python train.py --train_examples=145000 --crop_scale_min=0.8 --encoder_norm_position="pre" --encoder_qk_norm=false --fusion="prefix" --fusion_encoder_mlp_ratio=4 --fusion_encoder_head_dim=64 --fusion_encoder_fused_qkv=true --fusion_encoder_qk_norm=false --fusion_encoder_parallel_block=false --optimizer="soap" --precondition_frequency=10 --batch_size=96
Rows from block 2 of the image encoder of a small model that answers yes/no questions on an image's attributes, named by matrix and row number. Rows with one number within an expert belong to one neuron, the router's apart. Each number is 128 + 32 x the weight over its row's rms, rounded and kept within 0 to 255. All counts start at 0. Numbers have three digits each. After the name is the row's rms in percent of the matrix's.
Before each expert's rows are labels from the 100 images, of 14976, where the router gives the expert most weight on average: "responds to" is what is common among them. Only what is clearly more common there than usual is listed. The data: dead-leaves pictures: piles of overlapping shapes.
# router: slot weights (encoder.blocks.2.mlp.router.weight, 16x64, trained with AdamW), inputs 0-63
# up: expert up (encoder.blocks.2.mlp.up, 8x16x64), inputs 0-63
# down: expert down (encoder.blocks.2.mlp.down, 8x64x16, transposed), outputs 0-63

# expert 1
responds to: vivid; mixed sizes
router.2 151:101092076165119159128082122154115129107162071072110147106145108157117089123094091187126101093122111122077182103104103141079165133065101086142083125185154063102139105135118145159162084135124102
router.3 117:095103066164135161157103113116116147123146088077100134087087094137144092138114086180137109091152097098088187121132073155093131161080079078158121124206144089148152115095092128150140077139116115
up.0 082:159116097116132134140146165077089136120132063094072090138107101145096098141135158170138077158090133117077105148121135091137086145086094128144075165108092100138045163106125097179148095140109064
down.0 104:130128146108111097149117119074171163129133122138127175151102157129116173114128107122129194138135186123149156148074118141019114178168142143154162106151201106119162123157103181119136154161169177
up.1 098:187144067112132158111070150117113085149131207158085158140124137134106143099159154170132125138100104161095162102134194117073105131185118081122115080124118150087131120082139162156106076187130134
down.1 094:114128133107133114147160132112116179120126039123153112142158138143178111139083179103090139082180156102146115130085056142188133112086117156135071210135082132138153128177118141135120178123091122
up.2 101:185154163150090170098071129101070109133114143163110146090190097125163096132160132151114193111117121130145179125170141117116137114165182137098073069142127130072105125145112158130066133174129080
down.2 100:116112136128203126162155138128131114149145136058145107184169138135191178151104099134150130087112114149071100078080093121190117144085055094147150180151097120127146111152166088116150102123144160
up.3 102:129114180150099138088151138119106119094101164175174184097130101109147108161074162134121120124110093179152113126180085100163121162121211146097126110171141061089155101145106152131172170075097134
down.3 098:103137114125194098125136096129105115129161136084120062190100111175168111123152072085134169165119121098100086104118193136149143133140128121130151187061094153090099138105166093153096103152189103
up.4 093:118112137151117141173135139166123170129116122103176104104160127210151081103198125114165145167133161123115144107117182078104132180090122098123160103102120150162155166122119112128064191124163206
down.4 107:175102137110187152099070147138113115178165164199106170127121153095130166122075114137159118169113138163129119138188111108167156074119163148094126146115081105108150156128187119133186062148099124
up.5 107:076070147169137134196136139136126121108106143123162147146186157110146150155125158126076167091161122149159103129120164118130131094129121160136211090074108232145128141175126126141102151099166161
down.5 095:154112100108089127084111107118113166120170229136135107102086077123138149119126138114128077147098136089131143075098104153214157131076118160110145111167132135189182088075146096129125128150113106
up.6 085:156159058095183132100066081129115132136092113109114118135144115140150088137118117160120103151117108153107159114235064129147141156132139097136051117143135113126114175141124145066147062113093140
down.6 091:088113227120103100160162195147128102153168097159167141137133114135108148135064151106157160105112163137162109133111189117107156153135109162125135169122161100080186106119121175123121192109177107
up.7 099:074079078122139108137167137128125090104120070152131147099068101101088142171133120121118106125098136147157135074185044145144108135118108138119154089182093138192152179105084125116126127100136195
down.7 097:138148171112079096094112096095104150140143167129108156118166122143151095081070096113165150147116114093092098110153216149191133126146100147121147064135205075076085113125113121095121158137134115
up.8 137:164177144104096152078112129114119140056122114156164129089156106113177112168101122147118118114125050166165131107216089074150124113129180128123132134144119113091120076198126134144104130085114175
down.8 118:090120137138170124147131141174072110108147110137161088140145164174141090138092182113145093138109120103095134115041210152189146143119142096141172185106110130079131114070168124119120102153171099
up.9 100:142084129146113115080140163116084089061148155062135095168128127067131102090108124107185111073118170147109163085104135099129182138143096135155141139143112160148121144051184173118098104159162113
down.9 104:101175101110142141142176099101161153127081093134166130072095152121149053140157110175106065124104112094136156111122050170153101088114168115084114123121145081122125079119137078136129143088074094

# expert 0
responds to: cool
router.0 113:106048078193122086161113112117105181092113067112152122066169084144135110110117157102107163093117147119114136138135127162143149137094059153052157092168142117169139137091087151145134118110113106
router.1 108:113053096187099064147110108126108190098130116112150127060167114134139117093123164086110148098130153095118125150135150147120172157114074140040136085135161130174140105080079157147095132127110108
up.0 093:107166140097169121191136099177127107181079148137142150075146130082157123095129167153144129112146140191130116120146111147088099067151151100062141157123153164092149124166149102084130095072125202
down.0 099:149164104111106096097079187099122111041148092155115141137135181148126081107119116128143161117182104064138140155114173123155125166078126078161146105131129108097131077086162159148095161169166085
up.1 116:155110093116078113054127128080062107118161127152099123151148160153067151133093155111102109119103168203123099136088183128147108108107092148169086135121079174154126119102115193144139147126177096
down.1 114:127105193142125145134176152172140151143059115069164104137110053125184141091146142124082120102148064095108120139147095150123180092181162121089128084097176120148079145140127091129094136104094122
up.2 124:104116116162174138087138094090166168073128149179148164099152146119166147141130125087121144147199090131180116176136100127149078097134104183109186106059114128130091138163083140151113175096157158
down.2 102:169128091160149149128103117109106150117151167071080097139126113187103103154167139177144140118100113124080133099054107156204147120125104149099141122118139165168114119062140130092104042169106098
up.3 108:134070089135116093122159204133132172138177114090107075178119120188068113138107148161105098074107128166093106138083181136197092114077128159122089131113115133086131108122150151082135116104140121
down.3 101:111150196142115192167138090139133165092102150086148086075109146073135149127144081103111088097145067108172090136101116134122184112179127086140155081139146093162101159125137097183136101093130167
up.4 100:134164133142141141090119082147084107178153082160110184141122086074146149151089137138119144142122130166121165124209063120127167085183124110123178123179126149146160126134126147094172140150045102
down.4 096:089137134107090156124122181086120095127096118145122135094173152185075133089113129163104141094072092102164046122121210142164092127092110162117080119098106121145139103161115133120057141110164106
up.5 093:105167148149142132115095170218150132162140139170126190137124136096176158053189104139169150109130120121144105145164117126140170142143110122145133174136120125199122131111131124138186111047092172
down.5 089:119107142110125158127114129064128111121153130110126121070137141138113097104173139146109110162118153126128195133103101167109145147097109105101098116072067102075082130119179137097013179184146128
up.6 117:126092118179140151195180094121146132144130108117100093086089116148137096136160112143152126109134117148176077175156124095131071165108099160139198132121110109190151140061105184197160151121138109
down.6 121:136119117139153112094110094138151151028096169139093097103148110070131179142200100065160126173120165147068159115149137165134135132126173179125127093160087139115132138154097100066110123115119114
up.7 112:188159089178101186049117136140073081104121169145063106135169121167157121137105153185146111116163124163115216151124113103148131146115115139142115149177160132147121096142141152111157122177113157
down.7 108:113114163147113129170182157103168173118153079125109178156124117086156130181140157064102147162119114114121035131120137165152148121136151175143142148096127104109061134121060124092097167148098081
up.8 089:132136112137128137142124032107151147147067115078079184084147146090170136151174101163153043100150122137126157129149101171153153107139140075103150173162181106103091101096156117139140100121108124
down.8 096:135102123067101103094105147132144100162098110186165114184118106130096109145081143106113141149092102187154125113116135119116110188129123219157135082155050143158173184136162100100141128145145087
up.9 082:126139086138161174094097074103124108099150146135098061136142063135088144125167115138110111102155093098129153173086108089152142115101095132155134148154118176106136133143158112187189114179047072
down.9 092:082101124130089136161148177128150125140116118119123172085086114108133149115099125065092175118080098152082084053145198178125147165148147186139124160115094095161149181130131099153098180126129159

# expert 7
responds to: dark; mixed sizes
router.14 045:094150122124151155180136124114159161121083077090156154086121100109146116097093120141129132041123154145147165108141113151148126136111067114086118139158226096118147144083089126089196143119089083
router.15 074:116167124119139111122155099102107173082127167121151164079152123122162125085079166101164158059134166139158132149193129135173101088155119107072151082135227157125117156079121134109157148102149139
up.0 109:110134176124074149130087109137118089150108157129086203099165155105124150153128135139119138088079106132154098181156159116186207134149157129150163134127186138134187094079165158113082109132088093
down.0 101:129146078128167111111104119110158137109098138165145067136098051096155116106099092146125113212154116149076130099111104120105043161103122135077123103135077172143103130179077138108163150120090127
up.1 084:091095150122086113180093115121178151169137121166172169086106151120114125185090127141115119114123203121220140131164119177153157113123156076123143136122132060136116104131143055103103111145166122
down.1 083:137164126119128092107149134127044101140091109105083155153195070105151175049149105107110125145145060123080095103086132082100135161140104146149103158113119155142177164103105145134155133099076110
up.2 094:120112100130139168066086163131163135165119145134113087151184129157094090112111143139152099067134114149088140048151144094119143152095176147102141105200120141093164139136121150135147079199072166
down.2 105:105130160105129139122121046157103077091169102187176172136116128082144169121162117167102168192159130099158123172132130078142134148165124080129143179130133133112131108163131121085115153044128090
up.3 093:135157142126072077150103201205114126157110200110102153146102111078122091152118107081145143140134075135163114077139155111112187159103131103108101109145123109119158113091139170091081079103162106
down.3 113:099139098102159157127134157084141101116146090153166102151144127179098138111146120176105118140152153107110148152125110110102092120062123183182138198140130119160112169197133089123212199120089151
up.4 102:135090162048145155165114156127121135146111080074113163111094139120149136159100166178134159103110163084183118110150123106158188084104106188129109133128064125115126104163137132057185150100158142
down.4 107:101179117150066112094151098107145087115180177147168130112148159140093165077142063098157117152126089164054129152113148152119123154150116085080204152141168102122125149109138093141111156182103119
up.5 103:118113115096141189162147157126099141185094128179087150108086126146151162110106121158085121111135140053151130068196046126155119150177129091142114122062091121106154129100146128108082166116111112
down.5 109:116121159123134099127143114142144151099168142144150120140160133101087070131098141086152143151133077230089115161015164114080150073101143161148140112173188146127114130123112125140163128107126152
up.6 096:077133158115154124152154163101096166127112132100110138069145098100122172141179156067092105098070163046105137137099157144185134125155118115108105079053105138143172166106137138165087130141138096
down.6 095:158142133146093118135143098165195121108134164120179125147106216146126053132094156152174162147197124203149127127142109132132131115127130127163145116195133159115115112151137124099196156135114190
up.7 093:112134179126135137208103160193104112107110122122169085084090132110140115157084137139100152081126093101132116140144126104119108176053163115073123092098158174104102124137077040138140131116094133
down.7 092:144156135139164099096141104000117086114112128146080147098115143162101124106184132158164114173129140153147078117162125111128157117150124156172162171161061087119137138149118184129133142131089132
up.8 107:125133187089122153104164175108119158098098075075126136142129170172115164156126156104097147162111090099178116138172159141095105114167120107125137136087158151122092097173093150204100211106113162
down.8 098:136080097197119151143137084156154098145126133154137072116079133120120096134145162138165106108149147135096082126115144098172153126123117184186131119139094090181121124020173110120124057149146108
up.9 120:062177132125165112179160109106126109169137087146186139129104120093128165153134137122107099189177182130146130074166123099134077125166150141116185115083079142151183171119108076086131088147131122
down.9 107:176119124101090112097087125136097135098151148148079168147163145159137078128141073174160152154123091128126147186112121156065186125096127151127082132166190171125074072144126138168124171079115157

# expert 4
responds to: warm
router.8 119:145090176139086158060102158162123107110165121149196146173165076081079156181161131098126092160101113149126155111087121106144155104138151114129109155133085086085118084170173157141106095108168092
router.9 104:138106171104126152074161188123184094152126100162207123151126102072099146167191103086124093167101122153139116091093109106163124109151169162132140165098043112119122138165148118105148137095157111
up.0 092:132089138155142082155151188117095088093105106190147183139097159122126164145140171119087130133154122150172105187130119114098079101078055138145151126123184186208112158143140109149126124132114099
down.0 084:116156139129084123094108103098148144150155125076164098090153146143187155085141106108178114089144108160138187115136163105104171170137174129096072125153079090066122064113125188109132118190105131
up.1 099:147053112127146107105148165119134119147103067145173153064090169113115148145144116154121117094118109110113152097159091082160128158125174160107135158146123035111104073156138119110141099126111036
down.1 094:110184141143115146196187127098092143101177134086124104163105076104136079190144140136108087180126150133110137117072163141096093142130067115093104110142104187143150138113105134153050147118149159
up.2 097:161130104122196100103117109085130134149131046180147184113131148172199150152116113136127128152160083101169157111163092157092137104141129119146178071055141113100102130144115097119117153082103172
down.2 108:120151148107090108089056137158137133125175204118097137158177175111111147083083181166148170121079167181104156112128180136159126117140154122121107154208142153153150111103140157131136078157120103
up.3 080:143130117129125114163149099186085095156097181169050110170130138142134106154140146130153085147155084104120083079154152157123136122203082140136037166146099132109127150083128193117120101115133134
down.3 087:101171124118135106123138107071113187133122113147153124078132058222154149147094136116153166150139125120141144156094151135166093154041117107097208112150129115133174123131135063094106151144124118
up.4 136:080072188105119159097098141102113161093121092103155078093149108185133110133098130137105083099082083132094180034146121130123138138124192090107128128144131093096141072131113152116108142109180107
down.4 135:138170060096141134127131144086171106124151155121127129158071126071084129157141176123117080161105153134199133180150175154124128098120110140157127132062068163134104142116181130179098083076136136
up.5 127:178034119112156114163147148116171107118137107152118133136155141069095141119145159117082143139133084130147090183057151111153126118103071167160101137153137166148071124162130085208123102149144106
down.5 112:110148106162126142197095058156096143142131116110109121154131152155155070094094126191152114111147156146120189089161122095124140195161085113099169100117124094142157148098107183054154156123120164
up.6 089:134189084157140095065111152147138155134160155139123178147103135154045097114157039185145146128150072109124143117122169125134129058098093131159083138083104127114168104121148103128135163096112121
down.6 089:130088154096099055137119121114110127110088123173161134113141090110188181090165100081081165149110158106110125214115159123069145191128161117193132148149128117098118082135110151139103174131132129
up.7 113:060129154117150075125129156121123113124133094143189169120130094125077108108118141133119114151123155148048213077174126119179165168129110163137134090192129101092099145111145127093179123161139081
down.7 115:160128120108115153157137113104167120148117144104111097176091150066107185203168091107119078160091130099166071167093106114119064073176161119069132118103115104161136096119176139150132134124141168
up.8 112:104116158136152193131158093127171159133099116094113132096122106109123143154102163151090108122142042176161109163192086138151106146123083131121176176182138136109104123157156128224132134076141120
down.8 102:107174098130166070133133099106084101111200164173112119156124097165131103104125171137162167145108200130139101154128163078164118156111182130102107072145111133161157162118110157124100065192122149
up.9 086:143165152132152110202156104132082150118074123076121168129134162197133109160117133121124134194150122140093119089182068164178114114168061148114091152068135164159092151146171115143146137114124130
down.9 088:121124140108126096051078115188144130110152122193040100075108113104094120134063132138133157051125144117178166115099153138115139104066179124118127121146155122141136122140109160150151117188137138